{
  "encoder_arch": "vit",
  "model": "audio captioner",
  "dataset": "synthetic speech, music and everyday sounds put through simulated rooms and audio effects",
  "train_examples": 39062,
  "noise_aug": 0.01,
  "time_shift_ms": 100,
  "n_mels": 64,
  "hop_length": 320,
  "input": "log_mel",
  "spec_augment": true,
  "win_length": 512,
  "tokenizer": "word",
  "vocab_size": 36,
  "encoder_norm": "layernorm",
  "encoder_norm_position": "pre",
  "encoder_activation": "star_relu",
  "encoder_mlp_ratio": 4,
  "encoder_head_dim": 16,
  "encoder_fused_qkv": false,
  "encoder_bias": "all",
  "encoder_qk_norm": false,
  "encoder_layer_scale_init": 0.1,
  "encoder_parallel_block": false,
  "encoder_inner_norm": true,
  "encoder_patch_size": [8, 16],
  "encoder_layers": 6,
  "encoder_width": 320,
  "encoder_positions": "sincos",
  "fusion": "cross_attention",
  "decoder_width": 128,
  "decoder_layers": 6,
  "decoder_norm": "layernorm",
  "decoder_norm_position": "pre",
  "decoder_activation": "swiglu",
  "decoder_mlp_ratio": 2.67,
  "decoder_head_dim": 32,
  "decoder_fused_qkv": false,
  "decoder_bias": "all",
  "decoder_qk_norm": false,
  "decoder_parallel_block": false,
  "decoder_inner_norm": false,
  "decoder_positions": "rope",
  "decoder_cross_attention_every": 1,
  "decoder_tie_embeddings": true,
  "init": "orthogonal",
  "residual_init": "none",
  "optimizer": "adamw",
  "learning_rate": 0.00062,
  "beta1": 0.9,
  "beta2": 0.99,
  "eps": 1e-08,
  "max_grad_norm": 0.5,
  "ema_decay": 0.995,
  "max_steps": 9100,
  "batch_size": 256,
  "epochs": 59.6,
  "lr_schedule": "step",
  "warmup_steps": 910,
  "weight_decay": 0.4
}
Rows from block 3 of the audio encoder of a small audio captioner, named by matrix and row number. Rows with one number belong to one neuron. Each number is 50 + 15 x the weight over its row's rms, rounded and kept within 0 to 99. All counts start at 0.
After each neuron's rows are labels from the 100 clips, of 14848, where the neuron reaches its highest value: "top examples" is what is common among them; "band" is the frequency band that holds the peak. Only what is clearly more common there than usual is listed. The data: synthetic speech, music and everyday sounds put through simulated rooms and audio effects. In brackets: how many of the 100, against the usual share in percent.
# fc1: MLP up (encoder.blocks.3.mlp.fc1.weight, 1280x320), inputs 0-79
# fc2: MLP down (encoder.blocks.3.mlp.fc2.weight, 320x1280, transposed), outputs 0-79

fc1.718:42 18 38 41 22 40 48 72 71 43 56 50 59 58 79 50 32 80 61 33 28 48 43 35 42 73 44 59 42 35 53 68 64 45 40 52 58 16 36 37 30 67 29 39 52 55 28 60 48 48 48 62 50 38 38 54 55 50 05 64 82 53 19 53 39 57 65 49 51 77 44 36 43 43 42 57 47 47 36 56
fc2.718:34 47 44 47 48 32 46 34 74 14 41 48 27 47 45 29 53 58 50 50 32 68 68 64 15 52 46 39 45 73 50 28 48 77 33 60 33 48 78 32 65 63 64 56 67 51 43 43 68 45 65 42 28 49 37 57 56 71 52 60 17 47 35 55 65 73 34 49 66 32 38 79 37 33 43 42 53 32 71 65
top examples: everyday sound (77 vs 25)
band: 2000 to 4000 Hz (75 vs 25)

fc1.616:64 51 47 68 72 72 60 68 79 54 19 62 52 48 46 73 46 37 53 59 52 39 48 44 71 59 36 63 87 63 50 60 45 36 77 49 66 21 46 32 59 63 77 52 61 26 71 68 47 39 17 22 55 73 68 47 66 60 54 27 58 34 63 65 57 16 53 68 60 65 59 42 54 49 47 44 46 57 64 40
fc2.616:44 51 23 47 58 30 49 53 66 40 47 57 45 41 51 39 56 49 52 45 54 92 45 40 68 82 41 30 42 64 36 36 69 51 47 54 56 36 39 33 54 63 32 77 62 51 62 64 47 41 37 59 33 41 74 49 48 59 51 73 72 52 65 47 54 67 69 67 48 52 53 50 43 27 37 41 49 34 61 46
top examples: drums (52 vs 25)
band: 1000 to 2000 Hz (51 vs 12.5); 500 to 1000 Hz (37 vs 12.5)

fc1.295:44 39 56 31 51 49 44 44 48 44 44 57 11 54 35 32 58 60 41 38 45 55 17 53 41 43 50 29 34 51 77 48 22 38 36 53 58 76 41 29 61 59 63 32 43 42 35 50 48 47 37 23 76 63 43 57 20 34 35 50 74 48 54 52 40 70 34 47 63 73 47 57 71 24 52 19 44 67 34 55
fc2.295:48 46 53 55 60 52 46 53 35 53 56 18 58 34 60 34 51 52 67 58 46 47 37 60 43 43 72 45 56 68 45 65 45 56 61 47 41 31 46 53 43 46 23 58 58 71 38 28 36 26 26 53 30 81 49 29 78 71 21 43 28 68 76 58 28 47 24 25 48 62 55 45 58 31 25 66 69 25 58 37
top examples: dry (53 vs 20.4)
band: 0 to 250 Hz (81 vs 12.5)

fc1.767:39 46 54 27 37 55 46 67 44 70 87 87 60 59 39 63 34 48 23 52 42 83 76 41 46 34 73 52 44 61 57 48 28 33 33 54 81 39 51 39 60 59 38 59 74 58 45 30 69 56 58 34 53 31 49 71 32 42 50 39 58 54 53 81 47 55 44 41 55 56 21 61 44 62 71 47 47 53 57 32
fc2.767:43 62 57 67 65 52 64 44 65 37 42 41 73 47 64 69 75 36 90 47 39 50 28 19 83 39 29 33 56 48 46 58 56 31 56 33 46 60 27 55 39 30 43 36 61 54 45 60 64 43 65 48 30 76 44 66 58 57 19 41 48 75 39 44 57 25 48 28 31 50 41 45 40 54 29 68 44 55 34 64
top examples: dropouts (37 vs 13)
band: 2000 to 4000 Hz (72 vs 25)

fc1.17:72 49 72 68 62 58 62 46 64 60 65 66 64 41 52 24 47 69 39 54 41 35 54 35 34 55 59 50 45 51 47 66 45 25 37 63 51 69 87 27 42 56 43 67 77 40 30 53 55 48 53 28 61 50 44 88 48 35 22 73 31 43 46 61 63 41 52 54 39 90 49 30 67 55 55 76 41 53 56 50
fc2.17:68 59 70 54 66 86 65 61 48 47 37 55 29 59 52 34 27 52 22 39 53 59 40 49 78 46 55 34 47 81 86 60 47 45 63 31 46 59 39 52 38 56 67 46 45 33 34 46 62 58 47 47 36 34 49 25 30 24 35 52 58 53 69 48 32 23 79 28 43 52 57 41 67 88 43 56 63 37 49 50
top examples: wah (47 vs 12.7)
band: 500 to 1000 Hz (42 vs 12.5)

fc1.33:48 38 42 49 39 34 43 61 44 47 49 70 61 78 38 76 56 59 67 53 34 38 73 33 37 81 64 45 44 54 66 78 65 52 22 42 46 57 51 58 45 59 47 41 51 47 46 76 38 36 21 38 59 18 62 64 56 41 14 37 54 60 39 54 37 41 39 47 40 63 42 58 42 53 35 64 33 46 46 37
fc2.33:57 43 43 44 55 56 53 47 46 29 72 39 14 32 76 45 49 49 48 67 48 37 36 48 35 26 41 50 76 45 51 65 51 75 50 58 40 63 45 22 71 62 60 68 68 77 40 40 33 49 27 41 37 58 69 44 67 52 69 42 46 63 51 71 49 54 20 48 50 83 27 56 65 47 74 45 30 53 47 68
top examples: speech (75 vs 25)
band: 250 to 500 Hz (71 vs 12.5)

fc1.650:56 54 64 52 55 50 39 58 62 44 36 86 51 44 51 36 34 50 55 43 49 36 26 69 52 65 18 72 55 68 46 40 63 76 44 48 48 52 86 28 53 40 62 42 43 24 50 35 37 36 45 33 43 66 54 55 58 29 33 62 42 22 61 41 52 32 76 50 43 53 55 68 55 18 63 47 24 69 58 30
fc2.650:38 66 29 58 51 49 82 65 28 67 69 34 61 66 37 43 56 65 44 70 36 38 79 65 62 45 71 27 39 39 46 57 42 51 64 58 34 40 32 54 40 48 61 34 47 65 38 29 44 59 49 55 65 28 45 22 37 61 59 58 71 58 67 66 60 58 71 72 39 44 56 40 47 68 73 33 71 28 47 46
top examples: speech (55 vs 25)
band: 250 to 500 Hz (61 vs 12.5)

fc1.374:55 47 66 70 60 47 63 33 51 34 59 42 51 47 50 39 61 67 44 42 83 51 39 49 31 23 51 16 64 33 53 58 63 34 33 53 75 51 47 45 56 72 37 83 45 43 33 44 60 61 55 42 59 76 51 61 64 59 51 69 38 79 40 43 60 54 27 35 39 60 48 42 41 64 54 66 43 31 58 60
fc2.374:75 50 41 45 59 77 44 58 48 46 36 34 35 52 38 67 48 43 60 24 52 49 46 41 69 54 32 52 49 65 45 40 25 26 32 46 44 44 62 73 63 74 48 43 58 17 52 64 65 51 40 47 74 76 49 40 36 42 37 39 40 17 66 43 34 52 60 64 30 31 63 58 45 36 66 34 53 43 45 64
top examples: wah (46 vs 12.7)
band: 500 to 1000 Hz (37 vs 12.5)

fc1.199:51 29 60 43 50 40 46 44 54 40 52 62 47 63 53 21 77 58 46 60 41 51 51 40 58 57 60 37 65 52 44 50 75 71 65 37 52 99 60 54 56 62 43 28 42 36 34 73 78 53 46 71 49 28 32 62 42 57 54 58 60 57 31 72 58 58 60 34 69 60 49 82 45 45 61 59 53 71 46 63
fc2.199:45 59 51 40 64 37 76 60 53 34 43 25 42 48 63 53 38 45 57 69 59 41 59 68 42 61 46 51 43 29 62 49 53 42 48 41 56 59 59 45 32 35 31 38 63 67 41 71 34 55 72 42 56 33 74 63 44 38 61 53 80 57 50 22 47 63 73 36 58 42 59 44 51 65 61 36 60 39 41 76
top examples: distance: near (67 vs 39.9); bit reduction (35 vs 13.1)
band: 4000 to 8000 Hz (95 vs 25)

fc1.736:52 46 34 69 37 67 92 81 51 57 68 55 37 53 72 50 50 63 45 72 46 52 47 28 33 74 43 45 47 54 54 39 20 58 68 42 57 57 47 53 34 59 40 56 41 41 37 59 81 54 48 79 41 39 47 56 33 41 51 33 74 57 26 39 60 21 39 51 69 44 52 52 56 66 20 58 38 40 60 57
fc2.736:46 38 06 55 13 65 45 44 47 46 38 54 24 53 74 90 36 20 46 44 67 61 46 50 40 59 56 39 43 26 66 53 34 28 30 55 71 34 63 72 57 54 56 57 31 58 40 50 45 45 96 58 50 40 59 43 30 37 34 29 72 72 65 52 77 21 62 80 15 51 33 23 55 62 50 58 44 37 42 41
top examples: band (73 vs 25)
band: 2000 to 4000 Hz (61 vs 25); 1000 to 2000 Hz (35 vs 12.5)

fc1.511:42 36 43 59 54 58 63 43 66 53 37 50 42 68 53 50 52 68 36 58 36 46 63 30 32 64 65 71 34 59 81 53 61 63 66 53 40 75 44 54 52 38 51 56 71 70 30 46 42 50 43 41 85 49 22 51 41 57 48 78 77 60 34 65 61 60 36 88 47 46 57 62 49 55 42 40 44 71 36 74
fc2.511:35 60 50 51 39 55 44 67 66 61 45 47 19 85 48 70 46 53 49 29 44 47 39 26 54 52 49 55 57 37 32 37 35 63 64 51 46 64 65 40 70 39 60 58 66 39 47 42 41 68 42 55 51 71 19 36 24 52 45 45 37 40 52 65 73 26 47 40 68 54 65 53 60 42 51 62 44 97 52 44
top examples: band (66 vs 25)
band: 0 to 250 Hz (30 vs 12.5)

fc1.119:53 68 75 84 74 99 68 62 66 80 78 40 45 61 65 57 39 66 60 72 43 65 21 40 80 32 41 24 51 49 51 49 35 48 33 63 61 28 63 55 48 49 56 81 47 54 26 19 32 47 55 45 59 52 54 76 52 35 32 66 61 55 65 65 52 34 38 58 55 46 84 43 27 51 35 33 29 37 59 58
fc2.119:71 63 56 49 53 38 38 42 45 54 59 22 43 41 63 83 51 42 54 37 68 78 53 51 58 43 66 66 56 69 57 43 43 59 19 47 61 45 66 66 48 62 41 60 40 44 33 52 41 47 46 31 66 61 44 35 34 58 36 09 55 32 60 36 50 51 75 78 43 23 39 67 49 47 41 61 55 38 07 29
top examples: everyday sound (64 vs 25)
band: 1000 to 2000 Hz (68 vs 12.5)

fc1.59:33 26 41 40 51 44 34 54 50 46 50 70 44 65 46 50 35 58 42 46 14 49 65 44 56 54 43 37 62 40 38 58 50 30 36 57 76 51 44 22 65 52 61 54 34 34 37 78 62 72 56 66 35 32 80 65 45 44 48 55 73 35 45 60 42 29 68 43 70 59 50 74 63 41 63 75 35 74 62 50
fc2.59:51 48 44 46 42 45 55 48 58 25 08 60 54 63 60 50 30 63 54 65 39 43 35 55 62 60 43 64 54 54 50 78 52 44 58 45 58 32 29 48 29 48 53 73 82 40 45 40 53 49 28 64 28 42 66 71 75 29 41 30 54 41 54 66 37 45 59 72 48 39 55 68 54 65 41 47 47 31 41 70
top examples: distance: near (67 vs 39.9); reversed (31 vs 12.9)
band: 4000 to 8000 Hz (55 vs 25)

fc1.528:66 45 40 51 36 43 42 41 78 32 44 77 28 77 77 49 71 76 40 76 29 60 39 46 53 63 41 65 65 46 47 50 51 40 49 65 44 43 55 50 66 56 54 46 61 40 44 66 73 55 43 57 49 35 66 62 41 60 46 41 59 38 46 82 39 36 66 35 56 56 58 44 31 61 70 76 17 61 54 33
fc2.528:30 57 69 47 55 42 39 48 67 18 37 51 44 49 44 76 68 61 60 43 40 48 50 54 60 50 49 28 56 28 49 57 43 61 36 55 59 40 38 50 31 55 41 52 30 49 56 48 45 41 75 68 50 46 53 89 50 35 58 53 65 49 39 45 46 38 64 46 29 60 56 77 70 42 62 32 58 44 38 75
top examples: distance: near (69 vs 39.9)
band: 4000 to 8000 Hz (92 vs 25)

fc1.280:56 54 66 71 60 65 51 40 47 46 59 61 52 55 58 59 54 46 54 43 63 54 43 34 57 68 33 53 65 37 72 64 57 40 74 43 22 44 34 61 37 59 57 36 36 54 55 34 58 46 50 64 43 73 39 58 41 44 54 43 08 51 22 61 32 50 42 71 47 61 26 22 70 91 64 57 39 74 32 51
fc2.280:26 62 33 53 62 44 71 63 32 75 43 50 48 73 45 50 55 66 49 64 50 42 59 65 66 73 60 27 53 44 18 84 46 34 59 31 40 33 55 52 68 43 72 33 48 60 60 51 51 52 58 50 53 23 58 08 57 38 73 76 64 74 54 27 68 64 60 48 32 63 58 25 39 49 24 65 62 81 67 38
top examples: speech (68 vs 25); reversed (34 vs 12.9)
band: 2000 to 4000 Hz (65 vs 25)

fc1.49:25 22 30 46 27 50 44 51 34 36 45 62 63 80 45 55 48 40 66 45 14 61 53 59 53 53 73 18 50 39 73 38 40 42 52 60 31 55 44 20 48 51 70 64 35 46 48 82 61 75 51 24 42 42 53 41 39 11 33 30 65 58 58 47 59 55 67 44 49 62 30 41 51 50 69 42 18 44 48 60
fc2.49:40 46 54 53 68 39 61 29 37 33 51 50 56 43 39 28 35 70 36 50 37 38 55 45 45 45 45 67 36 54 50 52 80 33 27 41 40 37 37 59 27 50 59 56 46 73 31 28 44 51 53 53 45 14 45 87 35 26 30 46 70 48 38 33 38 27 47 67 55 33 39 48 33 75 58 34 54 20 56 30
top examples: dry (54 vs 20.4)
band: 0 to 250 Hz (43 vs 12.5)

fc1.9:31 25 53 54 61 77 59 71 36 38 73 62 58 63 59 49 60 38 23 46 68 63 38 63 38 46 57 54 62 84 67 56 33 41 58 76 44 78 85 48 67 60 47 46 61 61 32 50 55 65 40 64 79 79 81 45 65 67 37 32 37 56 72 58 78 69 76 72 22 51 25 30 49 76 73 56 59 62 43 35
fc2.9:46 52 63 70 68 70 55 56 54 42 49 20 35 47 73 56 44 49 36 21 69 37 53 47 44 57 74 52 53 56 54 52 55 44 47 26 33 75 38 52 46 54 49 44 64 27 38 41 47 37 63 36 52 64 58 31 63 64 47 49 60 55 46 32 24 45 63 20 58 54 44 19 69 55 37 59 32 48 29 72
top examples: wah (41 vs 12.7)
band: 2000 to 4000 Hz (89 vs 25)

fc1.592:67 38 42 64 47 72 54 66 45 48 84 56 66 42 81 61 24 57 61 20 44 53 51 06 46 38 68 51 37 48 51 55 56 30 46 71 26 47 70 60 61 65 35 55 57 29 30 59 60 48 54 49 68 52 30 59 42 49 11 56 37 42 54 43 35 42 52 54 18 58 55 30 55 48 33 78 25 43 48 52
fc2.592:45 51 73 48 71 65 56 60 53 67 42 21 69 57 35 25 52 60 40 80 63 60 52 51 58 34 61 33 47 45 57 74 55 41 34 48 50 68 56 35 37 53 46 68 25 59 32 45 62 64 64 45 55 73 48 39 48 85 54 55 63 61 42 39 51 40 35 37 53 58 35 50 31 68 64 36 59 55 37 32
top examples: dry (41 vs 20.4)
band: 2000 to 4000 Hz (53 vs 25)

fc1.518:37 29 53 47 37 44 48 38 35 60 65 68 23 63 53 46 38 44 50 33 43 61 45 53 61 54 38 59 42 49 49 57 56 37 25 81 48 51 57 46 64 48 39 43 54 60 45 45 60 41 69 71 57 60 32 96 45 64 56 66 57 70 39 58 38 37 47 64 17 41 39 36 61 60 58 62 35 45 20 56
fc2.518:61 56 65 53 52 45 38 63 66 65 38 43 67 66 55 63 71 29 70 53 52 51 31 34 90 32 35 59 78 58 81 50 54 35 59 52 46 72 44 76 49 32 60 36 72 60 52 33 48 39 33 62 65 36 51 42 58 60 53 25 42 64 36 65 52 29 38 46 41 35 55 59 48 50 59 65 60 46 34 62
top examples: wah (68 vs 12.7); telephone band (40 vs 13.3)
band: 0 to 250 Hz (83 vs 12.5)

fc1.241:68 62 64 70 54 52 60 45 74 61 92 55 63 48 49 64 54 21 53 34 87 48 57 41 56 48 43 56 65 80 37 46 20 50 59 43 47 50 46 51 40 64 45 71 64 65 57 47 39 65 25 22 38 56 44 45 72 54 39 59 47 98 68 46 58 40 24 57 33 42 49 47 52 33 47 34 31 47 39 20
fc2.241:42 78 73 41 55 70 51 68 65 52 38 43 56 63 57 66 58 44 41 44 31 80 20 69 55 58 63 65 59 34 83 53 67 40 28 28 74 48 54 35 29 61 51 33 41 47 87 61 65 47 42 76 67 61 60 61 32 20 84 47 75 73 46 41 19 82 53 42 29 47 70 57 60 40 76 52 39 59 50 56
top examples: dropouts (56 vs 13); bit reduction (56 vs 13.1)
band: 1000 to 2000 Hz (39 vs 12.5); 500 to 1000 Hz (39 vs 12.5)

fc1.276:34 16 12 24 23 50 55 52 57 57 52 70 50 46 73 57 67 61 41 64 29 51 51 46 88 72 36 55 71 70 79 33 53 64 47 54 45 42 52 66 96 48 51 60 62 32 39 61 57 26 53 60 40 57 76 59 25 32 50 44 50 27 43 50 73 35 78 69 51 54 52 92 53 38 59 42 41 74 61 76
fc2.276:46 39 83 31 28 56 61 61 45 54 61 85 17 48 57 83 30 45 35 46 34 41 47 57 51 79 57 48 57 57 69 52 40 57 56 44 43 46 40 49 47 54 48 65 60 65 47 65 72 36 25 27 18 62 37 65 21 43 43 53 56 42 52 56 79 37 64 81 60 59 56 66 60 56 56 38 35 60 32 38
top examples: distance: near (78 vs 39.9); reversed (42 vs 12.9); telephone band (31 vs 13.3)
band: 4000 to 8000 Hz (88 vs 25)

fc1.553:70 57 51 49 52 40 59 35 61 42 76 57 37 40 43 37 39 62 39 45 46 32 37 45 32 34 47 40 46 47 53 92 16 52 44 40 75 77 36 84 22 51 77 76 45 22 58 54 62 48 23 35 73 35 60 67 69 56 44 78 50 53 17 40 50 52 42 47 68 52 54 32 73 47 33 48 43 56 76 20
fc2.553:58 50 34 64 42 34 46 24 48 33 69 54 63 42 48 27 67 54 57 56 58 54 66 27 66 47 43 16 38 50 58 31 59 60 62 56 20 79 54 64 25 62 55 69 56 51 33 52 82 64 38 36 42 56 41 54 67 71 53 68 50 55 72 62 69 57 52 54 57 39 62 60 40 39 43 38 47 50 45 55
top examples: band (91 vs 25)
band: 250 to 500 Hz (74 vs 12.5)

fc1.72:24 48 35 42 45 57 22 36 40 51 34 28 47 42 44 38 43 32 38 52 61 68 43 41 73 40 60 20 65 69 36 26 37 58 72 59 29 55 60 34 38 84 54 35 82 64 63 37 55 55 63 50 38 71 58 73 65 39 49 47 36 80 44 40 48 62 55 61 37 56 28 34 64 57 41 48 37 57 55 59
fc2.72:41 57 56 55 44 28 60 57 55 28 49 42 37 68 46 66 48 39 47 46 47 61 36 59 44 51 30 44 34 34 48 34 63 50 49 35 81 52 59 44 55 39 61 52 16 48 54 56 27 39 85 48 57 28 27 55 56 33 73 47 27 54 34 50 46 31 24 26 84 54 67 66 29 41 42 54 29 55 51 70
top examples: everyday sound (68 vs 25)
band: 0 to 250 Hz (97 vs 12.5)

fc1.3:61 59 73 83 68 69 61 47 89 74 45 27 39 66 63 50 43 36 68 75 55 50 50 25 90 79 52 51 61 50 58 57 65 35 45 62 46 49 29 42 52 69 37 61 48 51 57 53 44 56 69 85 43 45 41 51 47 32 62 62 62 51 40 42 31 58 61 63 42 51 40 60 40 55 44 63 29 68 30 66
fc2.3:51 53 50 28 51 26 59 23 61 72 52 51 41 44 28 63 49 40 65 70 95 62 77 42 44 50 64 41 44 72 27 39 61 52 63 52 40 90 46 26 53 74 39 89 55 27 67 64 46 63 57 39 35 47 34 34 40 32 76 73 69 57 57 66 59 40 45 64 77 39 28 63 43 29 48 36 67 48 54 37
top examples: distance: near (79 vs 39.9); drums (62 vs 25)
band: 500 to 1000 Hz (41 vs 12.5); 1000 to 2000 Hz (40 vs 12.5)

fc1.47:57 51 74 74 66 83 66 50 57 51 57 57 55 60 65 74 37 40 34 62 41 55 80 27 53 56 35 42 32 36 48 64 70 65 53 80 41 62 66 38 62 60 32 53 56 34 47 45 69 67 49 73 52 50 39 63 41 51 49 39 37 44 52 74 89 38 46 74 52 73 61 39 49 71 72 66 24 71 49 75
fc2.47:57 77 73 69 91 62 49 69 32 50 31 40 25 61 26 47 43 52 31 28 55 46 31 47 37 56 73 62 32 58 53 66 68 75 37 51 62 49 44 35 43 31 58 46 34 77 43 66 70 55 50 45 35 49 51 32 20 45 75 63 51 47 27 28 28 59 35 44 40 50 33 16 34 70 50 64 29 48 48 52
top examples: wah (55 vs 12.7); drums (54 vs 25)
band: 1000 to 2000 Hz (50 vs 12.5); 500 to 1000 Hz (31 vs 12.5)

fc1.638:24 03 26 49 39 72 60 40 55 44 50 57 46 50 43 45 53 35 54 72 45 49 50 57 54 47 51 40 50 58 38 36 36 49 54 39 47 56 48 51 49 50 70 34 31 38 45 57 59 56 59 85 46 04 44 70 40 57 37 49 58 67 53 56 45 47 36 40 21 62 61 41 53 52 46 57 58 57 54 47
fc2.638:48 54 48 63 35 82 46 46 63 56 33 70 48 61 45 47 36 65 34 72 39 63 50 63 31 57 29 40 37 39 57 37 45 48 48 53 38 50 48 59 39 50 43 36 54 70 28 83 54 56 70 39 69 59 57 64 15 27 26 40 36 57 56 50 40 46 82 05 52 50 73 45 43 68 75 28 37 77 36 50
top examples: far (84 vs 39.7); drums (71 vs 25)
band: 2000 to 4000 Hz (73 vs 25)

fc1.201:46 37 45 54 40 40 65 31 86 55 81 44 56 74 61 51 76 66 80 55 34 67 58 38 49 61 68 61 43 68 56 63 56 39 44 48 52 76 62 43 47 39 51 89 69 38 42 41 35 45 76 80 42 43 61 66 57 37 51 75 62 47 46 58 41 25 43 54 65 75 69 57 52 45 42 51 55 35 37 53
fc2.201:36 39 61 53 54 72 43 54 42 54 84 54 70 53 49 40 47 50 64 48 56 52 64 46 31 34 67 52 29 30 61 57 71 47 37 50 65 42 55 55 25 38 59 53 23 86 55 62 47 47 47 49 69 36 80 63 82 48 62 66 50 38 17 46 66 38 61 55 62 47 61 50 44 61 55 36 29 38 63 35
top examples: everyday sound (77 vs 25)
band: 4000 to 8000 Hz (73 vs 25)

fc1.307:34 44 38 57 62 61 62 75 41 55 94 65 70 65 42 46 55 42 30 58 32 76 43 42 68 46 30 60 63 79 83 46 45 64 51 48 58 98 83 71 60 57 64 51 68 74 47 27 45 56 57 54 61 86 68 63 67 47 46 53 60 59 60 62 77 71 49 88 45 31 28 41 39 42 52 51 42 66 45 40
fc2.307:45 45 52 58 59 47 33 52 38 44 47 26 33 36 48 52 38 56 32 38 77 21 50 47 28 32 67 21 47 36 75 84 37 63 38 50 48 50 42 61 49 56 37 79 44 59 55 58 66 67 43 40 59 79 55 18 52 73 47 64 62 73 41 20 22 64 60 39 37 57 34 31 53 56 60 42 57 27 32 52
top examples: wah (62 vs 12.7); distortion (48 vs 12.8); number of effects: 3 or more (37 vs 13); bit reduction (36 vs 13.1)
band: 2000 to 4000 Hz (69 vs 25)

fc1.395:59 40 48 47 46 43 38 63 65 61 71 65 53 65 49 42 60 57 59 86 55 69 54 42 81 57 32 35 58 63 55 75 53 59 41 65 53 34 57 50 62 49 66 74 60 55 28 13 55 18 17 51 43 42 47 68 69 32 27 47 45 43 37 71 45 73 45 74 39 69 44 42 59 50 38 37 54 24 42 62
fc2.395:40 58 56 40 27 43 47 49 70 39 62 58 50 55 70 60 52 36 53 54 54 54 35 27 52 53 30 59 41 55 76 57 51 44 63 41 51 65 58 43 49 44 75 56 32 52 60 50 60 63 36 71 46 41 34 50 48 55 50 53 36 52 43 62 47 50 43 63 39 92 63 40 58 61 26 52 30 52 46 38
top examples: dry (67 vs 20.4); everyday sound (57 vs 25)
band: 4000 to 8000 Hz (100 vs 25)

fc1.299:31 35 39 42 46 59 67 41 67 49 37 63 49 38 70 65 41 69 64 72 49 56 43 40 32 47 73 64 38 57 58 48 66 62 46 70 85 42 66 39 61 45 39 65 64 36 52 53 46 37 24 33 65 50 41 36 41 44 45 70 84 35 56 49 71 59 51 71 56 65 34 47 53 58 45 61 62 39 58 72
fc2.299:39 35 34 31 37 61 50 35 51 53 45 45 55 80 10 57 74 65 46 53 83 63 29 75 30 54 78 71 67 29 47 72 43 42 34 29 61 58 42 49 58 65 46 33 70 36 54 67 59 55 55 54 74 51 66 44 77 57 75 45 45 52 65 47 33 56 83 25 25 54 43 66 46 50 69 19 68 25 58 39
top examples: far (81 vs 39.7); speech (50 vs 25)
band: 2000 to 4000 Hz (83 vs 25)

fc1.62:17 05 18 26 44 43 29 41 28 30 47 41 24 38 49 33 43 44 23 33 40 33 44 36 57 41 67 34 46 60 55 26 58 30 65 56 59 41 64 33 46 93 46 41 60 53 37 38 49 53 43 52 29 63 48 47 42 41 20 64 52 52 44 66 63 23 59 52 62 70 58 30 33 36 57 74 35 35 51 42
fc2.62:15 33 29 46 44 64 33 58 39 12 02 43 18 44 61 59 62 52 32 14 26 18 37 45 44 57 32 55 43 53 74 40 78 40 52 35 47 46 57 44 08 63 56 52 49 54 48 79 21 31 41 40 62 27 62 48 24 42 56 52 47 59 42 38 48 50 48 51 46 63 56 55 67 43 27 37 52 67 44 51
top examples: drums (83 vs 25); dry (73 vs 20.4)
band: 0 to 250 Hz (99 vs 12.5)

fc1.435:37 34 54 73 57 52 31 50 46 57 30 65 49 56 59 59 16 41 66 49 52 38 49 39 93 49 57 48 43 38 52 67 45 40 63 66 26 28 43 31 60 48 42 44 49 54 33 38 34 38 65 59 28 50 32 67 43 40 56 62 52 53 64 59 52 46 27 50 41 64 50 39 60 45 27 72 32 55 64 69
fc2.435:53 45 38 47 56 21 60 38 51 29 54 50 47 61 22 53 75 54 49 65 29 50 47 40 34 56 46 28 47 62 34 45 20 45 45 31 35 52 47 42 55 49 59 65 53 60 44 59 66 60 56 61 35 32 48 33 59 50 43 29 57 76 67 26 64 49 35 73 33 72 27 50 53 30 68 72 33 47 38 53
top examples: distance: near (65 vs 39.9)
band: 0 to 250 Hz (50 vs 12.5)

fc1.98:62 34 33 40 33 44 32 30 52 60 50 48 67 56 21 41 55 50 53 56 62 41 46 37 48 58 79 29 58 30 50 43 29 43 62 48 51 63 56 46 63 38 51 53 67 27 56 63 55 64 30 35 57 51 36 47 46 57 06 49 51 57 59 38 43 72 43 79 52 47 31 47 44 60 42 50 29 50 62 59
fc2.98:75 60 39 46 37 51 25 37 43 68 58 50 73 28 49 38 48 22 60 59 88 53 65 39 48 50 71 39 55 40 45 50 49 38 39 49 33 42 62 47 59 52 55 58 47 56 48 39 27 65 50 37 61 59 45 55 75 60 27 40 23 79 37 43 33 09 49 52 52 23 28 41 47 62 34 40 55 28 55 34
top examples: speech (70 vs 25)
band: 4000 to 8000 Hz (62 vs 25)